A small segmentation model, trained from scratch: encoder arch convmixer, held-out accuracy 99%.
Rows from block 5 of the encoder of a small segmentation model, named by matrix and row number. Each number is 128 + 32 x the weight over its row's rms, rounded and kept within 0 to 255. All counts start at 0.
After each channel's rows are labels from the 100 images, of 14976, where the channel reaches its highest value: "top examples" is what is common among them. Only what is clearly more common there than usual is listed. The data: seven-segment displays showing three digits. In brackets: how many of the 100.
# pw: pointwise conv (encoder.blocks.5.pw.weight, 384x384x1x1), inputs 128-191

pw.67 [ 71  75 144  94 115 132  91 131 166 137  65 145 116 114 143 171 138 129 118  79  84 133 106 143  78 150  61 173 152 190 208 120 113  91 119 165  91 140 123  89 115  91 109  70 163 170 226  77  70  96 133  84 103  82  78 105 134  81 144 118 161  95 153 125]
top examples: third digit: 6 (25)

pw.240 [ 94 175 186 130 176 101 131 123 136 142 129 121 164 116 143 147 125 149 147 116  92 131 126  98 133 107 139 157 159 156 182  94 186  84 142 103 154 179 113 151 105 134 129 102 169 122 144  66 128  88 102 166 145 184 137 111  64  92  47 135 135  34 158 123]
top examples: white glow (36)

pw.238 [128 175  86  72  91 128 132 100 144  95 158 133 167 117 139 133 123 165 138 148 123 156 121 180 122 136 186 121  91 129 111 113 159 104  61  69  81 149 108 120  67 103 118 147  95 117 100 104 144 154 139 120 132 135 111 201 141 124 119 128 135 163 166  74]
top examples: amber glow (36)

pw.162 [162 142 104 113 112 148 131 135 100 131  94 158 146  62 109 159 154 144 123 125  88 139 159  93 114 230 169  88  91 150 104 121 158 132  69 177 127 159 134 154  71 112 130 158  73 108 158 143 145 188 135 138 197 125 115 176 116 129 144  99  97 148 129 141]
top examples: second digit: 7 (33); second digit: 1 (33)

pw.286 [120 110 130 112 103 170 110 137 141 183 143  76 126 183 110 138 129 107 143  90 154 144  90 149 114 109  78 115 100  70 109 208 114 114 129 143 161 118 139  74  78 135 118 182  33 113  76 150  88  96 107  82 146  95 140 142 171 156 198 138  78 164 109 156]
top examples: dark on pale (53)

pw.144 [139 125  92 128  91 116 143 148 106 165 121 102 136 109 126 156 156 147 133 143 139 144 131  90 132 139 152 127 148 102 135 163 123 117 168  97 179  92 108 115 117  76 148 193  78 130 119 130  90 111 134 173 137 100 116  88 187 126 124 165 145 106 140 149]
top examples: second digit: 6 (28)

pw.300 [103 154  96 156 109 132 105 142 149 109 191 174 111 133 117 119  95 136 150 163 126 116 145  96 101 104 107  83 117 121  71  88 163 105 161  99  89 138  86  77  90 146 156 135 104 125 162  80 119 135  99  88 115 180 102 157 110 142 142 117 123 129 130 162]
top examples: red glow (39)

pw.164 [143 122 175 128 150 164 108 112 131 106 120 125 107 117 133 150 117 114 145 105 172 125 160  59 108  89  73 120 169 112 134 161 154 128 137 124 168 117  98 137 169  96 168 109 133 108  85  86 134 207  95  59  86 169 135 158  96 143 140 123 144 126 152 145]
top examples: third digit: 5 (26)

pw.348 [115  80 202 142 135 117 142 132 107 120 189 117 178 108  72 127 167 100 148 162 131 123 124 120 145 120 122 144 136 123 156 142 145 163  68 113 150 131 141 101  91 115 159 134 150 114 169 169  74  68 115 183 157 172  83 171 153  82 177 166 193 131 121 144]
top examples: the digit 0 (70); first digit: 0 (40)

pw.23 [114 167 173 160 149 147 150 111 134  92 121 116 173 155  90 146  87 111 174 151 156 164 165  88 142 126 142 112 172 119 137 182 174  99  92 157 153 137  91 168 128 105 131  88 116 176 118  81 135 120 131 175 104 113 175 176 117 110  86 154 124 141 116 139]
top examples: third digit: 1 (27)

pw.298 [ 85  79 145 130 119 116 138  80 165 129 176  85  95 137 119  87  82 124 137 103 104  97 207 115 120 108 132 112  83 149 189 118 139 118 162 138 147 192 125 101 163 138 163  91  97 183 121 143  39 124 171 131 121 153 123  79 163 102 137  93 141 173 131 152]
top examples: first digit: 2 (25)

pw.21 [107 157 166 141 154 135  79 160  68 121 148 156 133 184 199  70 130 141  83 123  30  93 124 157 113  60 135  96 104 138 138 168 122  54  98 121 149 163 101 175 130 177  85 138 163  88 105 174 170  97 119 118 168 164  91 197  83 123  73 158 185  69 162 100]
top examples: second digit: 9 (26)

pw.346 [133  82  38  99  91 130 121  59  94 145 104 167  75 131 139 128 136 145 148 141 126 137 132 103 113 150 195 122 124 151 132 108 122 114 123 160 127 147 150  89 185 126 143  74 124 126 128 140 161  58 142 181 133 123  95 115 160 149 110 136  92 121 120 134]
top examples: dark on pale (61)

pw.73 [142 146 114 159 122 132  90 171 153 153 165 177 131 150  89  72 136 121 112 154 112 110 106 172 111 124 124 140 206 138 135 116 146  95 166 162 118 121 148 169 132 107 164 163 121 172 102 114 104  74 109 135 103 130 127 106  90 107 155 123 151 131 169 137]
top examples: dark on pale (48)

pw.371 [128  98 123 164 160 113 123 156 147 136 209 110  95 135  94 154 133 130  82 150 138 127 119 148 154  90 174 120 169 142 117 160 124 141 175 144 102 148 122  75 117 112 120 115 166  99 139 143 211  92 111  92 149 122 138 174 142 135 135  76  79 124 126 120]
top examples: second digit: 1 (25)

pw.249 [155  98 152 129 148  99 179 132 156 103 120 157 101  49 123 160 114 108 198 141 194 183 116 108 145 120 139 148 178 106 124 103 146  84 111 128 102 136 106  64 132 131 155 128 161 182  81 112 100 155 107 162 119  93 129 146 178  98  59 149 146 130 137 127]
top examples: second digit: 1 (25)

pw.349 [163 125 190 152 172 110 146  78 110 170  91 175  94 109 111 161 153 134 133 128 129 130 137 142 149  83 112 143 151 147  99  65 143 116 114 108  70 185 119 118 150 128 159 145  97 141 127 132 102 104 154 109 117 201 132 125 131  69 170 118 133 142 117 107]
top examples: the digit 6 (57); first digit: 6 (31)

pw.142 [146 140 115 113 168  96 172 169 163 129  94 130  93 154 142  69 152  95 107 186 104 137 128 154 110 129 109 104 107 138 129 189 175  74 158  32 101 109 110  63 103 209  94 100 201 133  70 116 182 160 126 130  84 112  91 116 122 168 163 124 130  80 168 132]
top examples: third digit: 2 (28)

pw.113 [117 104 146 111  91 125 112 111 133 174  87 122  91  83 116 134 169 140  76  90 152 140 117  95  94  83  77 166 123 204  88 170 139 154 123 103 178 114 130 168 141  94  80 157  85 141 158 117 129 183 110  90  57 133 152  90 103 113 153 107  69 163 161 116]
top examples: third digit: 3 (26)

pw.372 [155 102 153 146 146 110 157 124 160 144  47 151 121 132  76 151 182 133 192 154 127 143 140 217 123 130 107  95 150 151 104 132 108 118 187 146 114 171 189 115 154 135 152 162 105 119  95 183 162 158 140 135 138 159 116 161 191  97 107 107 142 139  88 178]
top examples: first digit: 6 (27)

pw.261 [ 91 126  84  80  67 101 124  77  84  82 101 117 108 144 129 130 106  93 131 142 107 157 117  74 122  90 155 156  99 142 135 109  76 109 138 104 141 117 167 114  79 115 185 131 104 137  96 107 109 116  79  85 182 173  69 136 135 141 162 125 140  98 172 155]
top examples: third digit: 3 (26)

pw.268 [119 105 136  96 146 106 136 145  70 153  85 165 149 163 127 117 125 157 105 114 165 204 162 117  94 128 101  67 108 140 174 109 183 148 128 143 144 129  98 114 154 154 141 114 167 117 143  57 135  99 107  91  80  99 118  78 180 149 145 126 103 152 140 109]
top examples: first digit: 5 (25)

pw.354 [ 76  94 105 157 134 154 177 123  54  63 124 113 152 131 138 140  85  93 155 145  75  96  89 114 154 142 126 135 130 161 156  99 125 138  76 131 120 110 151 125  65 115 193 188 186 139  69 146 105 124 143 178  79 100 121 106 170 116  79 120  98 139 160 176]
top examples: green glow (38)

pw.285 [ 94 126 157  52 157 126 106 184 255 143  89  99 110 115 207  98 114 160 151 168 138 161 135 135 118 121 120 133 119 104  78 215 142 132 130 114 159 103 113 180 133 162 102 108 134 166 125  95 113  87 109 142 158 161  82 123  76 110 134 123 135 117 127 138]
top examples: amber glow (35)

pw.220 [ 53  53  96 109 131 152 197  89 156 157 117 162  96 147 153 139 103 136 118  92  85 121 120 143  68  91 132 163 187 166 144  99  90 149 178 132 154 173  97 169 130 117 111 151 113 108  98 118 202 131  86 151  71 158  95  97 131 140 149 113 169  52 170 130]
top examples: white glow (37)

pw.313 [ 79 158  80 124  68 116 130 110 132 141 125 169 147  74 178 115 100 121 179 154 133 124  93 131 166  50 108 194 196 154 130  93 171 142 152 130 115 157  70 141  77 127 136 100  98 129 100  53  84 131 104  68 119  91 122 145 128 171 191 131  85 163  91 114]
top examples: third digit: 1 (27)

pw.295 [162 107 166  99 136 144 183 185 137 148 166 166 107 122 130 122 132 100 146 141 135 175 141 142 110 155 123 144  72 108 165  97 139 104  91 175 161 114 119 127 114 170 185 123 139  80  87 139 142 117 181 203 151 156 128 146 109  45 139 102 125  69 135 112]
top examples: the digit 4 (55); third digit: 4 (27)

pw.352 [130 118 187  88 176 101 111 143 155 123  78 155 123 156  75 123 138 138 185 132  73 188 187 131 148 149 123 136 136 150  61 102  92  98 103 144 130 139 135 103  84 124  91 161 169 111 184 180 140  93 137 142 172 109 106 129 101  74 125 119 149 100 152 102]
top examples: blue glow (44); first digit: 0 (26)

pw.327 [ 69 193 146  91  95 118  94 149  93 103 137  55 120 142 162 127  68  96 126 127 176 155 116  61 155 134 104  79 145 164 126 174 115 102 137  72 111 145 152  96 114 158 122 116 120 158  99 132 164 105 119 142  95 182 109 215 171 137 159 111 149 102 167 144]
top examples: second digit: 4 (27)

pw.361 [ 39 151 151 122 141  87 122 145 131  95 157 106 126  98 155 186  83 150 174 146 174 102  79 154 147 139 127 112 140 107 136 144 136  68 123 110 174 136 161 112  82  88 171 193 110 157 181 118  57  92 135 157 178 176 106 120  96 157  66 109  95 191 108 140]
top examples: blue glow (42)

pw.18 [173 198 167  93 129 152  83  17 164 118 137 146 130 141 136 116 131 138 145 155 121 118 161 154 116  89 130 122  70 137 150 154 118 116 151  77 131  78 163 124 128 168 133 106  89 109 123 161 101 114 130 128 114 138 121 121 153 122 155 144 163 158 149 188]
top examples: third digit: 1 (28)

pw.267 [123 139  95 134 115 130 150 152 141 119 117 122  56 174 139  86 154  72 203 106 127  40 131 138 130 144  92  71 131 170 104  84 175  61 141 103 118 144  64 132 149 112 129 105 130 153 123  84 144 104 133 124 175 124  90 143 154 157 160 132 127  72 117 108]
top examples: second digit: 1 (33)

pw.163 [145 105 102 184  89 173 164  77 108 145 156 145 108 105 125 153 132 140 146  81 129 146 114 146 153  87  69 155  94 113 176 129 128  91  94 169 137 147  73 150 101 141 113 153 121 125 156 122 150  79 128 105 140  68 141 131 149  85 158  55 134 243 115 125]
top examples: second digit: 3 (27)

pw.307 [127  95 130 147  71 116 130 142 112  73 158 133 122 175 107 129 142 171 148  95 141 108  91 138  72 152 143 158 161 115 160 117 202 118 124 163 136 158  81 174 134 145 179 136  92 128  67 102 102 125  91 109  94 121 112 110 125 194 189 133 105 124 162  79]
top examples: the digit 3 (55); first digit: 3 (30); third digit: 3 (26); third digit: 7 (25)

pw.112 [147 105 145  67 141 108 106 143 183 111 145 143  87 104 114 119 175 149 179 122 137  86 103  87 128 142 136 169  98 140 105  82 151 113 127 135 131 178 118 134 100 132  92 134 141 119  72  98 113 139 157 118 160 145  99 117 122 186  95 122 126 133 114 137]
top examples: the digit 1 (60); first digit: 1 (31); third digit: 1 (30)

pw.378 [128 171 143 153 113 118  98 122 115 136 213 111 151  97 101 148 140  97 140 126 114 108 102 125  97 100 134 103 116 111 124 114 145 148 100 134  94 131  69 140 132 146 158 150 103 123  76 190 129 148 146  97 137 194 105 192  91  73 114 182 124 158 145 110]
top examples: dark on pale (84)

pw.280 [171 132 103 115 117 165 110 175 132  86  91 169 144 132  72 142 100 139 162 122 117 110 215 114 136 129  97 164 183 140  68 120 179 103 172 177 153 162 148 109  87 148 112 162 168 143 133 121 139 120 129 155  29 121 157  41 112 101  96 122 139 172  99 109]
top examples: second digit: 0 (27)

pw.39 [129 147 155  95 115 176  95 131 134 123 155 147 143  74 130 101 100 143 140 144 109  79 173 153 110 173 142 153 177 120 137 148 149 134 168 146 138  60 137 134 194 129 128  92 163 141  73 131  98 118  85  49 138 105  90 120 115  40 150 168  97 131 142 165]
top examples: first digit: 4 (27)

pw.224 [108 118 131 129 117 156 110 145 140 123 167 165 137 131 132 145 103  85 113 125 116 182 128 164  88 128 138 183 143 163 130 124 129  88  89 157 149 137 133 183 135  82 149 173 167 123 127 198 109 159 120 161 141  86 140  50 145 141 118 129 144 143 152 142]
top examples: dark on pale (36)

pw.24 [101 102 132  97 152 154 140 117 144 206 157 137 134 161 150 160 128 143 124 190 137 188 152  99  97 119  93 148  74 125 133 164 122 107  93 108 186  55  96 168 117 174 162 179 120  97  72 146 134 115 126 110 151 110 179 138 129 156 121 146 160  98 125 150]
top examples: second digit: 3 (30)

pw.276 [107 112 134  99  73  82 204 100 140 176 184 171 120 142  95 130 108 119 114 126 169 118 155 164 116  95 108 171 185 107 140 155 133  92 169  76 189 155 113 138 132 168  89 109 128 177  89 106  94 127 124 106 106 162  78  74 100 132 162 163  94 152  66 139]
top examples: second digit: 1 (30)

pw.184 [116 117  88 105 116 113 137 107 105 100 136 141  86 118  77 129  90 171 110 180 110 179 173 101 166 104  96 175 156  87 148 156 151  55 126 114 153 149 114 125 164 158 176 106 109 171 151 134 119  83 122 104 132 117 131 116 173 155 159 181  90 111 149 121]
top examples: second digit: 7 (25)

pw.41 [118  83 108 162 132  86  85  71 133 181 160 141 125 109  76 165 111 151  98 125 214 131 153 134 149 120 119 128 172  83 146 157 145 110  99 171  87 115 132 194 134 114 177 154 136 111  95  82  72 142 133 125 150 162  60 125 107 164 152 114 124 119 129 138]
top examples: third digit: 3 (25)